config = dict(
    model='image classifier',
    crop_scale_min=0.8,
    depths=[3, 6, 6],
    kernel_size=3,
    widths=[128, 256, 512],
    init='trunc_normal_002',
    orthogonalizer='polar_express',
    adamw_lr_other_params=0.0027,
    adamw_weight_decay_other_params=0,
)
Rows from block 7 of a small image classifier, named by matrix and row number. Rows with one number belong to one channel. Each number is 128 + 32 x the weight over its row's rms, rounded and kept within 0 to 255. All counts start at 0. Numbers have three digits each.
Before each channel's rows are labels from the 100 images, of 14848, where the channel reaches its highest value: "colour at peak" is the nearest of a few named colours to the mean colour under the peak. Only what is clearly more common there than usual is listed. The data: pixel-art sprites of 400 made-up characters on tiled backdrops. In brackets: how many of the 100.
# p10: first pointwise conv (model.blocks.7.p1.0.weight, 128x128x1x1), inputs 64-127
# p20: second pointwise conv (model.blocks.7.p2.0.weight, 128x128x1x1, transposed), outputs 64-127

colour at peak: grey (70)
p10.117:173125117109145094180157110108163139159119119130116114081069078088083092099098138083172099145149092138112133203178128153151170132156111168132109130114177140134094134103132103140073111089110140
p20.117:146158150137164101064184078140110121143153113162155160142170129145140078177136186077122082104091046107105098123150132171104126106115138150118077137155118142192156184108122126176117129148135135

colour at peak: grey (50)
p10.96:132151164169137124107098138082144159104089128136153129110133179088134117074128099137135064152139136158123148150060160099122041153139113116094136083137108131111089162133120105134087171079163133
p20.96:192099124160156128162121133100040109108139132045159152137116215118086102110160049184121137158134111153142127166110108191115165122126150123211139133156159150102123111108155165120084115120109130

colour at peak: pink (43)
p10.28:113068140189123148141129111142112168125139184177153142153132100131094092113164133106096101139129126162133119207095196095108088066091188124137128103135148199160085155078118144129212119127150108
p20.28:207143120105171086118119097123119105109112116143104098096149219059081091154140095105123151179197101154163134123084097082122111131078079106164076056170101102121082138111133182102161127116120068

colour at peak: brown (42)
p10.66:115077186158124112158083141113096080127134146093092076137142122121115129117151116098088097076104124132083217077101150159080138102105123072084123135097118080150064132131092123104063127125063094
p20.66:109166074115155124134127129125123128122168146130125073073122188148136141125140160169090166135122163124126207169107067063155166155181136142051136115095115191133195166111139119133176129085134165

colour at peak: grey (52)
p10.69:128136069091127144149078094184151153165152115104075156088092119134129160117152146096146205143101130173129116108142101047134099121123127167180132077157073152109144137105186178126121100130064128
p20.69:162136147127151122141086154155108121139136108201095130165085150127174144153107144164115140147097159135105167097120146051104035102151168174158120136141156150166111189157181083093133119100151142

colour at peak: grey (56)
p10.116:157136105122179144144122103180152158148105193122146113096125104078198138143179164122161089157124063092082060141162149092115161053124147183123117172150162106125088170125112125108147086138119129
p20.116:158171102137078076085132152141098149109188146118199177122149155151090121125128133139051084166153136109171182124170158140122117096154143137110099126133226165133161135099163144152111167089145077

colour at peak: grey (51)
p10.1:083095153069120094084129083135146155112167165136110120167072073108171114119143151163140104134188172172163076150166104171091131147145080134090098127169179081144155122152124100134173157092124136
p20.1:141153116113088185119117113191111087062111172121166093117108126086115169121119073110148133050061159096115124144132163127135121124051151109187158119146116162137093128163090171135145122127087157

colour at peak: black (48)
p10.48:094081172168145123154119121142113124100106108042159100141118127124165090165116148109146157096174122102186105226139111152090110120094119131092170117180128154175135190087086119115108152129117099
p20.48:080161090116154126151140171151141141187136128096129086168129116125132100169150180144099103167091192106150107162072158146142061193173130086113147079117088063097087135139105119108105110156124179

colour at peak: black (70)
p10.102:113149116115157129094073122133132138078200111155131151146121164149088121141106141133125114088152141140090156158143158127109117117155132092095142159093174100215150112069127141092122118119133128
p20.102:078163098150101119150127155138139171185142110113128132154097094115120135112073121129117092149137174157069186129143039121150119117082096160150162124164089124158096192174111205087154104126128130

colour at peak: grey (52)
p10.119:135056116138144098137125128175065178149113130138139092147111172151102092172111139127147121141123111169121091145120124121155114145119134151143121119114186168181144096186109119099127148157064075
p20.119:148117149112115154114113126098087168155170150188125131141114110170082162135118100202137118126143153123108150121124121161104086124083105115123111078104082140137130176092157201154155146147159127

colour at peak: brown (58)
p10.93:111094070138137109095080129125130081098123147176100124118128092122042093067139152135148129154079072180104158124123155130125128095100130071134097131116136097137051124103116140088136120118130123
p20.93:146111155079115115132062114086110087098107146094121061098110161153102141144029157099088124141130089136036088214096098128151158113167089138200106115162140139122136215133151116136125202141156113

colour at peak: black (61)
p10.17:122207220174146075159098110101117104154148082130197137103141126092141167125088075171141119135064077100092109159130176098118168141113140097154077120119197117093174149108141112130166146145151101
p20.17:089085144174143168147109085165142146204172212142133090081120164193120121094082174104179135152141138212101159092081111164115109191123121171131118168101153154161142144140139113134129138202134157

colour at peak: grey (60)
p10.37:122140073103131093175099108118166121087137185210087101128086145185170099106121080098102074149104116120163116144151142137165192119094077107166154099141152122145189084108104162148175136130120152
p20.37:143122114116082112073123134192142146186115167112161096197153157205192133112152112123167129195193120123156162096111167129091178199098133158123148093187080069126106163106133128091175144182084108

colour at peak: grey (54)
p10.60:112075099120159133067154134091077145162063054099084093106114128119146100115091109128123108130162142154130145159158144101222139174084066152142072112089169153115126115071121112133112100122134155
p20.60:138110143071142203175113081136117159093105112112159116135148160121113123186144091154058148112116144059108111198124140159135109112067129122116107088150158128124094122178188142118140136159155100

colour at peak: grey (50)
p10.124:163125101127125130115159123118109144118110148117074104139127165155126095037131089112109101116142134115164160138137174146092179136128114105154057106118144142106107099133083124113082136088140157
p20.124:126184134093149146090140135121137094150078099110131119108126091101174133059165159137143127103088123103099122070124123119109110134074147090132108129140128155166091133132158117157128176121143120